From a checkpoint of a small audio captioner.
Model: mfcc input, encoder arch transformer, encoder norm layernorm, encoder activation gelu, encoder layers 8, encoder width 128, decoder width 256, decoder layers 8, decoder activation gelu_tanh.
Training: adamw at rate 0.0012, 7900 steps, batches of 256.
Rows from block 5 of the audio encoder of a small audio captioner, named by matrix and row number. Rows with one number belong to one neuron. Each number is 50 + 15 x the weight over its row's rms, rounded and kept within 0 to 99. All counts start at 0.
After each neuron's rows are labels from the 100 clips, of 14848, where the neuron reaches its highest value: "strongest on" is what is common among them. Only what is clearly more common there than usual is listed. The data: short pieces for a synthesised band: melody, chords, bass and drums. In brackets: how many of the 100, against the usual share in percent.
# fc1: MLP up (encoder.blocks.5.mlp.fc1.weight, 384x128), inputs 0-127
# fc2: MLP down (encoder.blocks.5.mlp.fc2.weight, 128x384, transposed), outputs 0-127

fc1.169:46 49 46 24 57 68 42 71 66 78 48 06 69 80 56 39 54 54 70 59 31 63 15 73 61 46 52 39 57 35 61 68 50 56 48 25 63 44 61 34 53 49 68 57 65 41 47 60 53 56 73 53 45 58 34 62 76 31 21 49 51 55 24 48 50 59 59 47 69 49 50 53 59 47 66 46 62 42 69 21 60 34 21 49 57 54 48 32 57 56 36 54 54 66 31 63 61 62 44 55 62 00 50 61 50 68 43 38 28 36 68 73 47 49 62 52 35 61 32 43 54 58 30 57 61 75 57 52
fc2.169:51 43 52 75 36 39 48 30 42 35 55 76 68 37 35 61 36 47 50 55 79 37 51 40 50 36 44 38 20 60 16 99 49 49 49 56 47 76 52 54 14 48 37 47 42 61 77 57 41 39 67 52 69 37 50 53 52 34 64 56 42 46 55 54 42 59 31 69 16 48 39 53 63 57 58 59 57 52 48 62 66 26 54 41 82 54 38 52 36 41 57 75 48 50 61 50 36 64 42 35 43 85 31 48 44 42 46 59 82 32 46 49 41 43 13 56 59 52 39 52 57 52 46 26 51 53 50 34
strongest on: clipping (28 vs 7.9); text has "clipped" (28 vs 7.9)

fc1.365:57 32 31 51 55 43 56 46 61 67 36 61 59 41 73 47 70 45 59 52 34 55 26 54 42 57 46 07 49 70 41 50 69 51 48 65 60 49 44 32 23 49 60 17 53 43 34 42 48 47 50 43 62 74 44 61 44 62 51 45 68 54 32 67 54 70 54 49 29 33 41 41 67 65 24 49 50 68 66 32 48 07 24 57 43 53 48 09 74 55 28 50 45 49 60 29 30 81 50 56 78 56 43 44 24 42 03 59 49 53 55 66 38 77 57 54 46 48 46 33 52 54 41 62 53 76 64 49
fc2.365:33 55 76 49 44 58 63 27 30 49 75 52 68 39 40 58 83 61 33 37 58 59 62 41 21 42 24 37 28 48 64 48 22 46 63 62 81 50 48 49 58 51 48 49 34 47 58 94 19 52 60 37 39 37 39 54 47 55 50 60 55 34 50 28 44 52 54 39 26 57 64 40 65 18 38 42 60 52 58 72 58 67 53 48 59 59 63 76 53 58 15 59 45 24 62 59 51 49 55 51 50 32 39 54 35 40 38 45 33 79 50 64 31 35 64 64 48 54 89 48 66 28 67 25 54 66 68 54
strongest on: clarinet-like (35 vs 10.7)

fc1.12:29 28 50 52 42 33 44 62 53 40 47 62 62 67 57 48 54 43 63 99 17 43 56 37 72 72 57 42 54 56 45 21 66 66 50 32 38 51 36 23 45 50 35 71 53 67 69 57 39 49 42 59 50 26 57 57 22 39 54 49 52 59 50 71 27 36 45 49 38 56 53 50 72 91 50 34 53 43 59 99 46 57 30 28 34 20 68 38 44 52 43 58 71 51 61 41 65 55 34 55 56 52 32 44 23 64 50 57 44 62 51 28 63 64 39 46 56 48 77 66 47 51 58 31 60 44 53 50
fc2.12:13 60 52 45 73 54 37 47 63 84 28 68 74 30 35 46 39 51 49 49 63 50 53 46 44 70 73 30 36 52 35 66 20 47 52 51 32 32 68 70 66 50 62 72 58 31 42 56 63 58 73 42 56 62 59 54 71 82 36 37 26 33 41 46 72 50 44 53 57 42 76 53 50 70 41 41 47 49 56 18 47 36 72 53 49 65 48 54 48 48 57 64 25 37 45 56 44 63 29 62 36 60 46 31 49 61 49 20 37 30 45 45 71 77 39 51 63 54 51 45 45 56 11 63 44 57 44 07
strongest on: clipping (25 vs 7.9); text has "clipped" (25 vs 7.9)

fc1.259:46 47 45 33 49 53 50 48 32 80 35 25 56 79 61 48 45 59 53 33 28 40 53 50 58 45 55 32 52 54 67 31 59 51 21 44 57 44 51 67 39 35 67 14 43 44 78 80 39 79 42 46 49 22 50 61 46 43 42 37 50 40 62 42 51 17 45 24 49 58 41 45 61 53 45 54 57 38 38 64 33 49 52 25 52 55 31 40 69 53 62 67 80 40 36 51 48 97 28 70 54 56 33 53 53 52 26 56 80 80 77 45 50 57 32 56 61 44 46 43 45 61 39 66 28 80 49 30
fc2.259:56 64 52 31 51 63 58 54 40 71 52 34 55 46 58 46 59 55 51 73 19 55 50 49 73 37 50 19 53 40 63 44 65 55 66 25 61 37 36 50 61 61 58 64 34 52 45 45 26 57 75 60 67 36 76 60 44 58 57 44 50 81 21 68 52 44 13 23 65 46 69 58 50 52 50 33 49 28 55 43 42 65 67 55 23 31 49 55 37 34 62 46 44 64 68 81 56 40 50 58 49 24 59 68 30 61 68 22 05 68 47 38 58 43 52 41 57 65 22 54 70 25 36 47 53 71 43 57
strongest on: clipping (41 vs 7.9); text has "clipped" (41 vs 7.9)

fc1.308:57 35 50 27 40 65 34 65 52 57 37 16 61 60 37 35 46 53 36 59 56 37 24 46 47 52 00 28 62 23 50 55 38 21 68 52 57 32 51 67 39 50 46 67 77 46 40 63 52 62 45 40 45 30 34 49 41 67 48 59 45 39 34 60 37 21 64 59 70 57 18 35 62 51 70 52 50 43 51 75 38 77 67 51 53 46 27 69 76 53 36 65 64 42 27 70 58 41 46 34 56 28 69 63 17 71 57 45 45 61 48 59 47 39 28 42 48 33 67 51 28 64 64 46 49 50 58 64
fc2.308:85 51 40 48 32 42 58 79 52 40 45 76 49 40 40 34 79 67 45 57 52 62 30 71 44 57 31 50 28 85 42 48 67 40 35 44 48 68 31 25 59 66 25 57 34 59 53 23 34 50 39 53 54 36 23 51 50 65 39 71 47 56 38 47 49 60 54 44 59 47 70 42 58 45 40 41 36 40 54 72 32 88 45 58 68 69 42 28 66 76 27 56 43 58 49 40 48 64 74 49 51 60 69 41 52 39 70 43 38 61 34 38 55 35 56 52 34 50 50 22 40 52 31 22 71 90 64 45
strongest on: bass line (97 vs 64.6); bowed string-like (41 vs 14.5)

fc1.149:00 43 59 50 65 55 58 44 52 38 43 63 55 35 60 52 50 52 61 56 56 40 50 47 56 32 59 24 50 32 46 34 49 56 69 76 22 52 51 44 61 49 49 54 74 68 58 70 71 42 67 53 78 45 32 26 38 82 32 50 47 39 42 51 46 41 30 57 36 49 72 36 59 47 55 55 50 41 50 49 51 51 36 31 38 09 16 26 62 47 50 57 74 38 28 40 51 47 38 65 58 58 36 51 51 56 22 48 39 26 58 46 84 49 43 67 69 57 58 76 50 49 22 68 34 63 46 51
fc2.149:61 37 31 55 65 31 64 41 53 42 61 47 41 61 64 32 55 39 55 69 60 37 53 40 70 69 62 37 37 46 34 44 25 09 66 41 86 50 58 53 50 22 45 88 59 54 62 29 02 75 51 38 35 60 61 69 53 72 46 67 53 61 29 18 29 51 47 09 57 54 34 57 34 39 81 51 52 41 39 38 64 47 40 70 59 55 60 40 43 62 37 60 35 50 47 73 79 63 59 53 51 74 60 57 62 49 54 48 43 42 69 26 34 41 49 58 58 59 53 45 60 54 45 54 42 60 51 32
strongest on: quiet level (60 vs 28.6)

fc1.273:22 51 17 42 52 32 32 50 48 38 34 62 46 51 55 38 66 39 38 68 57 45 67 66 65 56 38 44 41 70 73 38 49 50 62 47 51 50 68 39 53 26 40 45 63 42 52 63 05 80 66 53 59 17 53 41 57 67 51 65 80 47 50 58 76 21 55 66 19 52 70 64 49 41 33 63 49 19 61 47 23 60 40 55 31 41 56 67 69 40 50 43 61 45 48 54 77 60 59 32 81 49 37 41 66 51 28 60 48 45 82 46 73 48 52 34 33 71 65 50 55 48 51 52 25 44 48 29
fc2.273:52 44 00 52 44 44 31 35 57 40 69 60 43 78 36 52 63 50 62 67 83 60 58 41 79 63 53 48 32 69 44 50 43 55 61 74 36 65 47 25 34 42 33 67 43 46 53 46 32 38 37 21 54 49 55 64 66 56 40 58 37 54 74 41 46 73 54 48 17 53 26 49 49 43 33 43 33 33 40 50 45 67 41 60 38 40 41 36 47 77 58 38 42 30 83 56 35 50 82 63 50 87 46 61 61 35 77 19 58 59 62 49 41 51 48 45 59 59 31 34 32 32 50 57 42 63 50 69
strongest on: vibraphone-like (56 vs 10.3); marimba-like (53 vs 10.2)

fc1.366:51 40 45 43 53 60 52 75 58 58 50 48 76 52 31 49 43 24 57 61 09 29 51 26 51 26 27 61 51 71 25 64 52 29 49 31 49 58 64 60 35 55 56 54 62 43 39 68 46 74 50 60 56 32 50 69 60 43 42 49 51 56 50 66 52 48 48 58 52 08 23 26 51 45 39 66 72 46 41 25 77 39 31 25 26 46 71 41 54 63 39 58 59 76 58 52 52 36 43 27 39 40 45 70 20 59 33 44 52 29 82 18 68 59 39 56 68 63 54 49 58 60 54 23 47 50 72 38
fc2.366:46 51 60 66 41 47 57 46 58 54 53 42 45 52 74 36 37 38 47 45 40 55 37 47 46 51 75 76 39 74 60 36 66 84 47 61 28 68 52 47 32 62 46 64 85 27 63 64 76 17 59 46 40 48 65 37 30 46 58 25 55 33 59 42 57 39 56 57 49 52 56 41 46 25 46 56 37 46 38 42 06 72 43 58 48 62 18 62 62 82 26 36 32 41 53 87 41 56 47 49 67 36 60 41 51 29 78 38 94 57 48 57 45 44 56 48 40 50 49 45 43 43 77 69 68 45 40 54
strongest on: key: D# major (26 vs 4.2)

fc1.278:59 42 50 40 56 63 50 50 58 53 44 27 60 64 16 45 32 55 56 51 71 39 39 20 21 45 29 47 28 50 35 67 31 39 41 22 47 73 61 63 46 77 64 66 67 51 60 41 42 56 45 45 40 63 22 52 57 38 47 52 81 33 57 49 57 71 42 38 42 59 42 32 61 44 54 42 89 57 73 52 53 29 60 51 62 49 50 51 71 61 59 47 50 51 24 69 58 68 49 51 23 34 39 51 38 27 39 65 62 61 73 43 44 45 43 50 46 31 80 15 04 44 48 30 67 63 48 70
fc2.278:44 70 56 29 30 53 43 66 56 49 60 77 32 49 67 47 30 31 14 61 55 52 55 46 70 43 68 44 57 61 26 60 48 35 62 78 45 40 54 44 40 33 39 41 49 67 55 60 48 52 71 49 64 57 44 54 50 56 53 41 34 56 47 41 57 60 41 52 83 24 36 22 38 31 42 80 46 78 60 36 71 50 51 50 30 73 36 61 44 53 56 82 49 61 81 57 44 61 42 14 29 99 58 32 51 73 57 26 51 42 36 35 71 37 59 53 50 53 50 56 59 31 50 34 42 37 39 31
strongest on: bass line (97 vs 64.6)

fc1.118:35 42 49 28 69 24 38 41 35 43 24 38 50 43 48 45 68 51 53 52 54 41 24 59 72 55 55 63 57 53 66 32 56 24 49 35 71 30 35 66 58 79 52 18 55 73 29 43 68 42 45 53 51 53 51 25 49 64 48 31 50 57 63 51 58 47 36 48 33 52 48 64 51 49 20 44 49 42 39 49 39 25 51 57 63 54 15 45 51 71 63 66 50 03 31 56 52 67 60 42 45 27 50 52 88 57 53 73 39 69 51 49 53 63 39 69 35 50 66 63 69 41 25 46 65 42 77 87
fc2.118:33 32 80 43 39 87 65 14 35 46 63 32 60 54 80 32 49 53 52 57 34 50 35 45 28 55 34 30 26 53 60 51 68 61 51 52 21 51 50 60 51 56 48 43 70 43 23 45 91 49 50 65 59 33 30 68 51 46 57 55 72 50 49 57 34 45 40 51 71 30 64 48 33 63 62 72 67 23 27 51 45 71 61 56 72 50 77 53 47 53 38 56 35 72 55 51 54 50 29 72 70 38 54 57 47 45 46 39 59 46 43 36 30 25 56 57 28 68 52 40 66 59 31 85 34 61 42 55
strongest on: clarinet-like (32 vs 10.7); square lead (27 vs 10.4)

fc1.212:11 29 65 35 43 18 48 40 38 27 57 31 38 59 63 45 63 39 42 69 50 64 53 59 56 35 37 21 49 51 19 50 37 65 47 36 52 79 76 33 58 40 34 50 49 28 67 47 56 44 51 73 26 61 39 50 52 77 44 56 42 45 42 42 89 23 63 42 70 67 43 36 68 81 43 64 54 31 65 51 53 64 63 46 39 49 49 44 66 62 49 50 66 57 46 60 82 45 58 53 02 49 39 54 57 47 41 48 57 53 51 49 46 78 43 31 23 12 45 41 39 48 43 51 62 67 51 49
fc2.212:61 46 33 53 35 63 53 42 38 47 55 59 30 47 64 36 25 46 43 45 49 57 71 72 52 49 38 60 64 61 53 50 62 64 52 46 46 32 46 47 63 19 34 41 54 76 64 42 34 52 27 34 58 74 82 59 50 24 57 50 85 67 54 78 10 44 60 55 48 40 33 71 48 49 74 60 57 30 59 41 50 79 55 59 52 49 48 45 53 40 21 64 41 28 30 40 44 84 79 27 94 41 63 58 25 62 38 44 40 55 53 42 54 48 65 29 46 51 45 41 59 62 57 17 56 39 40 46
strongest on: vibraphone-like (63 vs 10.3)

fc1.284:35 32 43 23 68 41 13 44 61 49 29 51 47 47 75 82 17 51 61 81 68 65 43 42 47 73 51 61 32 43 26 47 45 28 46 39 57 54 53 75 69 45 47 26 50 58 64 30 37 49 74 47 29 15 54 32 43 64 69 57 50 76 54 54 26 42 38 37 50 54 61 54 66 61 48 49 55 19 12 55 58 52 53 33 60 57 26 41 76 39 67 51 45 46 37 45 28 46 31 40 51 41 62 32 58 51 57 53 47 27 59 49 76 39 33 36 49 69 46 70 27 64 53 40 50 40 53 69
fc2.284:36 65 67 52 49 48 48 38 35 60 53 73 68 20 70 48 45 26 47 49 47 44 44 51 43 52 27 49 68 33 49 36 45 61 58 66 65 50 70 48 43 50 31 58 73 63 29 59 66 51 58 23 44 65 26 76 51 52 32 13 61 37 61 52 46 34 48 33 70 17 47 27 67 51 38 32 76 46 89 56 52 37 48 37 43 59 58 64 39 41 25 68 36 56 68 50 44 62 38 48 55 36 51 83 24 65 19 49 52 55 92 61 57 53 29 48 43 60 67 62 60 60 43 66 42 38 66 31
strongest on: key: F major (29 vs 4.3)

fc1.80:46 40 66 50 60 51 53 59 53 48 37 46 57 47 23 64 50 59 24 33 49 52 20 48 45 80 44 49 51 51 27 49 34 61 48 57 64 48 39 31 32 52 68 65 82 12 11 41 60 62 33 46 56 34 65 29 71 63 52 63 51 52 66 64 62 27 41 54 22 86 58 42 52 61 49 47 46 49 55 51 45 46 49 59 49 56 21 49 49 56 48 48 62 50 56 41 80 52 32 68 29 52 59 86 59 64 07 73 54 42 68 51 15 49 53 54 23 38 73 51 40 47 51 66 78 64 54 48
fc2.80:49 53 52 50 27 31 51 56 57 54 54 51 72 54 65 34 45 34 39 57 41 88 46 68 23 60 58 45 30 69 52 57 41 41 57 50 59 28 61 46 99 64 49 55 50 89 47 62 36 46 51 65 67 20 43 49 42 52 58 50 51 51 41 41 27 58 54 31 88 42 47 56 44 51 64 49 46 42 40 51 43 50 45 40 51 60 46 51 87 52 46 72 32 48 55 48 27 53 59 46 59 56 29 41 27 71 87 40 35 25 47 41 43 50 39 54 35 99 52 36 53 37 62 33 40 73 63 46
strongest on: square lead (39 vs 10.4); melody instrument: square lead (35 vs 3.8)

fc1.137:51 48 47 42 45 11 70 62 54 85 50 54 80 52 60 40 37 49 55 63 53 58 36 63 51 60 40 41 50 57 52 52 54 38 39 48 35 56 26 60 49 73 62 23 67 39 55 12 46 49 60 43 45 49 16 50 37 33 00 35 68 44 44 51 50 36 49 46 43 46 49 50 76 59 61 50 57 33 13 80 38 63 61 50 55 34 23 60 67 68 49 52 64 48 48 47 73 45 65 49 33 56 52 57 49 46 28 51 58 43 71 34 28 48 50 33 49 55 47 22 49 64 02 64 68 45 67 54
fc2.137:30 49 78 49 64 63 52 56 78 38 52 37 56 41 52 42 64 94 58 41 68 77 32 61 63 40 39 56 54 38 42 44 22 29 51 52 53 65 52 65 35 62 70 41 47 36 47 35 49 53 44 47 27 56 38 66 60 41 51 56 28 60 24 60 86 30 65 54 49 68 28 36 49 50 52 54 58 31 34 45 85 50 73 57 38 29 69 48 66 53 59 34 70 59 51 37 53 50 53 64 54 26 56 58 44 40 14 59 36 62 57 37 79 11 62 15 44 37 58 76 56 35 42 47 48 38 41 53
strongest on: key: D# major (26 vs 4.2)

fc1.38:40 56 47 57 39 34 21 51 04 43 25 33 60 66 44 61 51 61 45 83 74 52 58 37 29 44 62 53 55 41 48 44 47 38 09 56 37 76 54 64 68 46 47 45 49 77 44 50 53 67 25 64 63 71 41 65 48 60 57 24 55 52 64 59 70 55 54 53 27 39 39 46 62 87 37 57 43 77 44 46 60 53 54 48 78 41 61 16 50 42 36 30 60 43 49 43 69 37 66 51 40 19 46 64 32 42 52 42 53 33 43 52 30 51 46 60 40 42 58 82 38 81 66 68 45 43 67 51
fc2.38:53 41 25 33 70 56 70 56 36 52 56 41 56 55 45 43 35 47 47 50 54 31 51 39 39 62 32 62 65 46 23 88 46 69 50 55 68 24 51 23 37 47 50 59 46 11 52 59 72 60 32 36 50 58 52 51 25 41 59 63 52 40 56 60 17 56 55 61 50 52 53 26 53 84 32 29 45 55 57 65 59 42 52 47 51 49 39 46 20 14 57 52 75 57 51 46 37 47 81 52 55 40 75 65 36 60 27 83 81 60 50 85 54 47 73 42 34 25 52 45 31 50 62 61 35 58 37 39
strongest on: quiet level (58 vs 28.6)

fc1.374:52 47 56 30 65 30 49 57 57 30 72 59 44 64 27 50 53 70 66 44 40 52 39 28 67 40 50 24 40 48 50 69 44 47 29 44 53 79 42 92 54 54 24 39 47 50 35 30 48 39 48 50 62 00 35 42 38 72 50 63 57 46 40 68 11 61 44 28 53 63 51 30 51 64 54 68 63 24 49 64 53 51 42 40 50 78 56 56 55 50 49 59 36 80 35 39 57 49 41 36 23 43 45 42 33 62 83 57 50 73 67 40 55 81 32 50 51 38 47 45 16 50 42 52 54 75 57 47
fc2.374:57 32 50 91 49 59 49 53 35 53 53 51 53 73 47 31 47 41 53 31 68 41 40 43 55 26 42 60 57 66 18 29 55 58 41 42 70 47 34 50 45 64 81 67 43 52 59 39 54 43 47 77 45 71 53 52 48 51 62 75 48 76 68 70 57 45 72 46 15 17 53 72 30 54 44 49 50 46 65 55 51 51 46 50 31 42 35 48 36 45 41 34 36 23 34 52 42 47 45 62 96 57 32 63 62 42 28 47 42 48 44 30 38 28 99 55 76 71 38 44 65 50 65 67 46 57 40 49
strongest on: clarinet-like (55 vs 10.7); square lead (30 vs 10.4)

fc1.60:33 44 37 59 50 60 48 41 48 45 53 40 49 41 56 39 60 33 72 57 32 47 54 45 48 57 55 43 63 37 65 42 51 49 78 47 41 77 63 55 35 27 45 51 46 42 52 52 17 55 42 24 33 60 49 33 38 55 00 70 11 65 46 59 50 34 40 57 67 45 28 52 53 71 74 71 63 51 68 56 45 58 50 56 33 60 52 13 71 48 62 56 64 53 33 57 91 64 45 38 22 66 58 50 52 46 48 44 60 57 59 51 80 45 26 36 72 20 51 46 05 53 48 41 54 51 40 48
fc2.60:74 35 30 71 33 77 46 41 48 42 51 81 45 46 27 59 31 46 32 53 55 49 66 75 53 65 44 43 53 43 75 50 43 23 60 65 50 55 46 21 43 53 52 75 48 64 59 50 53 15 57 50 52 84 60 40 59 33 43 52 48 43 37 36 54 60 42 39 72 91 41 78 41 40 70 45 55 46 48 41 24 77 58 44 42 64 45 68 63 41 45 48 70 54 47 41 52 60 95 39 36 64 49 42 73 43 39 25 42 54 52 51 11 54 65 38 54 20 61 44 57 37 51 48 65 46 39 23
strongest on: vibraphone-like (51 vs 10.3); thin (high-pass) (35 vs 12.4)

fc1.112:64 27 63 49 45 45 40 51 57 39 38 15 47 51 47 47 38 66 56 34 25 78 32 39 48 37 22 21 32 50 49 66 50 57 31 40 46 58 44 66 38 52 52 24 38 31 77 56 61 64 68 86 41 47 57 37 49 33 54 58 34 29 37 85 28 49 54 43 73 43 49 46 56 53 44 57 46 55 44 71 31 50 44 47 68 69 47 48 80 67 46 55 36 54 40 43 51 47 54 67 00 70 58 48 52 52 59 64 47 22 68 58 44 79 28 43 60 46 91 62 51 51 55 71 32 50 60 52
fc2.112:66 26 14 52 98 30 38 59 66 30 53 76 59 64 37 33 86 48 95 56 72 53 61 64 56 62 42 73 29 74 19 52 68 48 71 43 23 44 43 51 54 54 37 59 49 64 44 30 50 36 54 34 43 52 45 53 54 39 49 87 28 65 60 44 48 47 57 33 40 61 30 30 47 76 66 49 37 39 28 54 48 37 56 69 51 49 49 49 53 44 28 60 57 41 36 55 32 32 79 58 63 48 37 53 47 43 32 62 43 54 62 43 46 72 43 41 47 48 48 49 58 45 46 45 19 57 49 63
strongest on: clarinet-like (55 vs 10.7); square lead (36 vs 10.4)

fc1.256:40 40 51 30 90 72 54 37 13 54 63 52 40 53 32 56 57 56 65 46 31 42 07 64 50 46 20 52 64 35 40 30 54 65 46 54 59 48 48 29 83 65 63 55 40 56 51 46 47 48 41 69 59 16 47 76 26 76 41 28 46 47 50 75 50 27 43 64 48 54 67 52 62 61 38 47 49 42 61 71 66 35 45 62 47 42 66 21 54 52 61 42 31 61 72 51 43 42 29 50 59 21 24 54 29 59 67 60 38 22 62 48 59 33 57 61 53 36 51 52 62 62 52 52 31 74 38 74
fc2.256:90 63 80 25 53 43 47 64 69 64 45 54 43 99 45 32 47 55 57 20 51 55 57 67 40 43 57 48 45 46 44 56 53 38 26 51 26 40 35 38 42 66 65 64 28 45 65 53 25 56 47 48 56 22 41 48 43 52 54 80 32 16 52 55 72 46 45 43 50 55 61 89 45 46 41 25 56 40 50 46 43 58 69 58 78 73 51 72 25 49 36 81 51 54 47 38 60 54 46 59 34 44 45 40 44 58 42 22 49 77 51 63 53 20 27 53 40 47 60 74 32 42 49 46 50 54 62 44
strongest on: bowed string-like (51 vs 14.5); shaker (42 vs 19.9)

fc1.34:46 46 55 41 54 69 68 63 32 48 36 31 37 28 58 65 61 38 22 76 49 65 25 64 26 56 58 40 47 55 65 03 53 47 48 41 23 33 77 28 55 59 33 47 65 64 40 58 50 65 43 56 56 51 56 50 50 72 55 55 44 68 38 58 40 00 31 38 63 44 42 66 54 57 38 67 51 50 53 49 46 50 52 63 63 57 52 68 70 51 42 64 52 52 55 31 56 63 58 18 47 48 58 64 39 54 41 46 10 59 67 47 44 49 36 67 49 42 52 58 43 58 37 22 40 21 76 58
fc2.34:42 58 41 38 34 38 51 56 53 58 54 81 32 47 56 67 67 49 45 74 39 48 55 78 57 34 52 31 65 47 52 34 41 40 75 42 53 44 38 41 47 50 34 33 49 32 31 47 36 55 71 50 55 46 81 38 42 58 82 44 56 44 54 19 66 32 42 39 71 53 40 57 36 47 25 82 50 39 42 48 42 48 48 27 28 58 69 54 59 54 40 60 50 41 81 34 63 77 42 88 37 58 46 41 59 64 27 17 75 59 46 45 49 53 55 51 52 54 47 21 78 51 41 42 45 15 83 81
strongest on: vibraphone-like (49 vs 10.3); melody instrument: vibraphone-like (42 vs 3.9); melody instrument: marimba-like (38 vs 4.1)

fc1.216:48 42 63 18 60 50 13 28 40 66 35 54 57 47 52 34 73 51 27 46 41 46 35 51 29 25 48 43 37 42 66 46 52 42 41 59 46 71 73 48 34 27 52 57 31 79 44 28 42 62 09 36 41 34 51 40 77 70 49 37 47 77 51 55 50 44 50 53 43 57 26 45 56 47 53 26 99 64 51 57 53 54 64 22 40 70 51 58 56 59 60 71 84 44 44 51 60 52 71 53 73 54 49 27 59 14 39 48 49 60 48 50 39 87 55 65 37 53 50 49 58 50 44 64 57 66 63 51
fc2.216:19 28 54 47 50 48 71 59 55 44 54 25 61 57 65 36 52 41 62 35 60 49 25 27 32 44 61 60 67 49 33 52 45 52 50 65 52 46 37 64 33 56 63 34 74 42 68 73 56 45 61 87 28 68 48 93 34 37 51 55 71 41 74 45 58 36 80 54 33 48 48 52 43 52 30 74 31 51 60 65 60 39 55 42 54 33 29 59 70 44 32 41 59 61 41 41 35 38 39 47 52 48 48 51 09 49 69 36 70 65 37 47 90 44 42 45 45 45 45 80 51 89 60 50 38 38 44 36
strongest on: quiet level (76 vs 28.6)

fc1.129:37 32 42 22 44 46 32 26 32 48 52 50 53 50 45 32 58 78 50 41 46 46 64 41 49 57 25 58 59 44 72 48 17 35 50 71 41 26 59 16 45 46 48 04 64 30 61 65 20 31 29 57 66 18 21 51 34 53 57 47 32 37 55 47 39 49 58 56 41 43 48 76 53 46 53 54 56 73 54 60 41 36 41 56 57 50 43 49 65 81 52 88 58 26 58 49 56 51 48 56 64 50 70 65 59 61 51 83 33 45 66 76 44 46 50 78 40 49 66 79 50 51 49 44 53 47 70 63
fc2.129:64 37 93 13 59 55 79 21 31 54 54 57 46 46 38 68 55 47 47 51 63 33 62 41 50 59 40 36 46 45 77 54 15 43 49 39 29 37 27 56 46 49 65 30 42 43 28 35 79 36 65 42 53 51 41 76 56 37 69 75 49 52 42 60 38 38 39 50 36 45 28 63 47 48 53 45 82 82 50 67 58 50 78 84 47 64 45 59 46 49 45 25 31 47 49 64 43 45 43 55 53 35 63 59 34 42 60 45 44 63 59 74 56 19 68 42 43 18 44 76 49 47 57 59 74 46 47 43
strongest on: bowed string-like (51 vs 14.5)

fc1.275:34 53 45 39 49 19 48 32 57 79 45 24 28 56 74 52 57 44 48 83 09 47 48 80 48 60 44 43 49 50 60 25 57 61 67 58 77 52 55 51 47 30 51 38 66 58 54 49 55 52 24 40 39 48 77 56 29 67 41 52 53 37 39 64 61 41 46 33 34 41 59 77 79 33 15 30 37 27 52 50 33 57 46 70 40 41 79 46 57 45 12 64 66 45 19 39 64 75 49 45 66 48 53 52 40 54 46 43 49 54 63 44 36 51 45 51 25 59 40 71 76 54 55 72 45 58 52 35
fc2.275:32 46 44 49 73 39 44 34 53 17 31 57 67 59 66 56 48 25 49 78 59 52 67 80 51 44 63 33 24 49 50 50 23 52 39 19 54 49 79 65 49 42 47 61 50 39 26 56 47 62 69 37 51 50 64 36 82 26 45 58 55 58 33 48 40 59 52 50 82 74 26 62 34 27 68 73 43 54 49 53 56 43 41 46 76 42 48 66 47 56 50 79 44 49 46 21 51 69 23 32 94 53 18 40 38 35 40 55 54 50 51 50 52 36 38 70 54 67 64 67 52 37 50 47 58 55 34 68
strongest on: ride cymbal (28 vs 11.2)

fc1.352:60 10 69 55 44 58 19 55 66 73 47 20 52 93 60 29 41 59 55 57 49 56 30 31 45 45 47 27 67 48 55 30 63 35 56 73 42 54 63 50 33 44 42 52 46 38 74 50 47 59 75 62 49 56 34 52 58 36 48 49 40 81 33 47 48 49 34 44 71 65 53 09 57 55 46 13 52 41 54 66 63 48 43 30 40 33 22 37 63 51 39 55 53 25 47 44 84 70 52 73 28 44 65 49 69 35 66 70 63 37 56 56 52 57 19 45 53 50 56 30 42 49 58 53 64 36 55 49
fc2.352:80 29 36 51 53 42 52 50 71 37 32 78 67 50 45 26 36 64 77 54 46 48 21 51 42 28 48 44 57 49 18 62 16 47 17 16 57 27 66 60 35 71 29 50 36 53 50 50 45 58 81 54 48 34 73 42 67 24 53 71 53 50 48 49 47 50 65 72 58 38 34 71 40 47 46 47 69 65 26 15 61 50 65 61 44 60 42 45 42 50 53 62 34 48 45 50 50 49 54 71 64 55 52 56 30 54 68 48 49 46 41 69 61 40 75 47 84 45 43 60 58 28 57 22 52 73 72 47
strongest on: square lead (28 vs 10.4)

fc1.91:69 12 43 62 52 49 37 62 30 45 49 61 53 54 51 52 25 77 55 83 49 68 69 68 78 56 38 45 45 52 46 46 37 43 70 60 60 72 56 79 31 48 03 53 58 39 21 50 26 41 53 61 30 62 50 47 45 54 42 62 54 53 58 50 65 50 53 58 59 34 30 44 47 63 63 41 63 38 20 73 77 41 36 59 35 46 50 46 77 61 53 66 48 32 34 25 82 60 33 49 47 53 66 56 44 24 57 70 61 58 71 40 69 24 52 49 30 50 49 51 59 54 42 25 26 61 72 48
fc2.91:65 56 40 46 65 32 38 66 63 65 51 37 72 69 56 70 44 66 52 51 65 69 27 43 44 57 42 72 65 53 50 84 27 16 51 38 83 80 48 67 47 56 23 59 61 30 62 51 41 38 55 58 54 78 50 62 66 23 34 44 53 45 24 27 48 93 48 49 43 50 47 60 40 52 33 48 30 52 36 54 48 44 42 56 40 50 47 33 22 43 41 17 37 74 59 53 46 50 42 55 12 45 52 67 31 36 56 19 46 57 67 56 41 49 66 52 54 49 33 53 50 34 46 65 72 63 65 69
strongest on: vibraphone-like (36 vs 10.3); marimba-like (34 vs 10.2)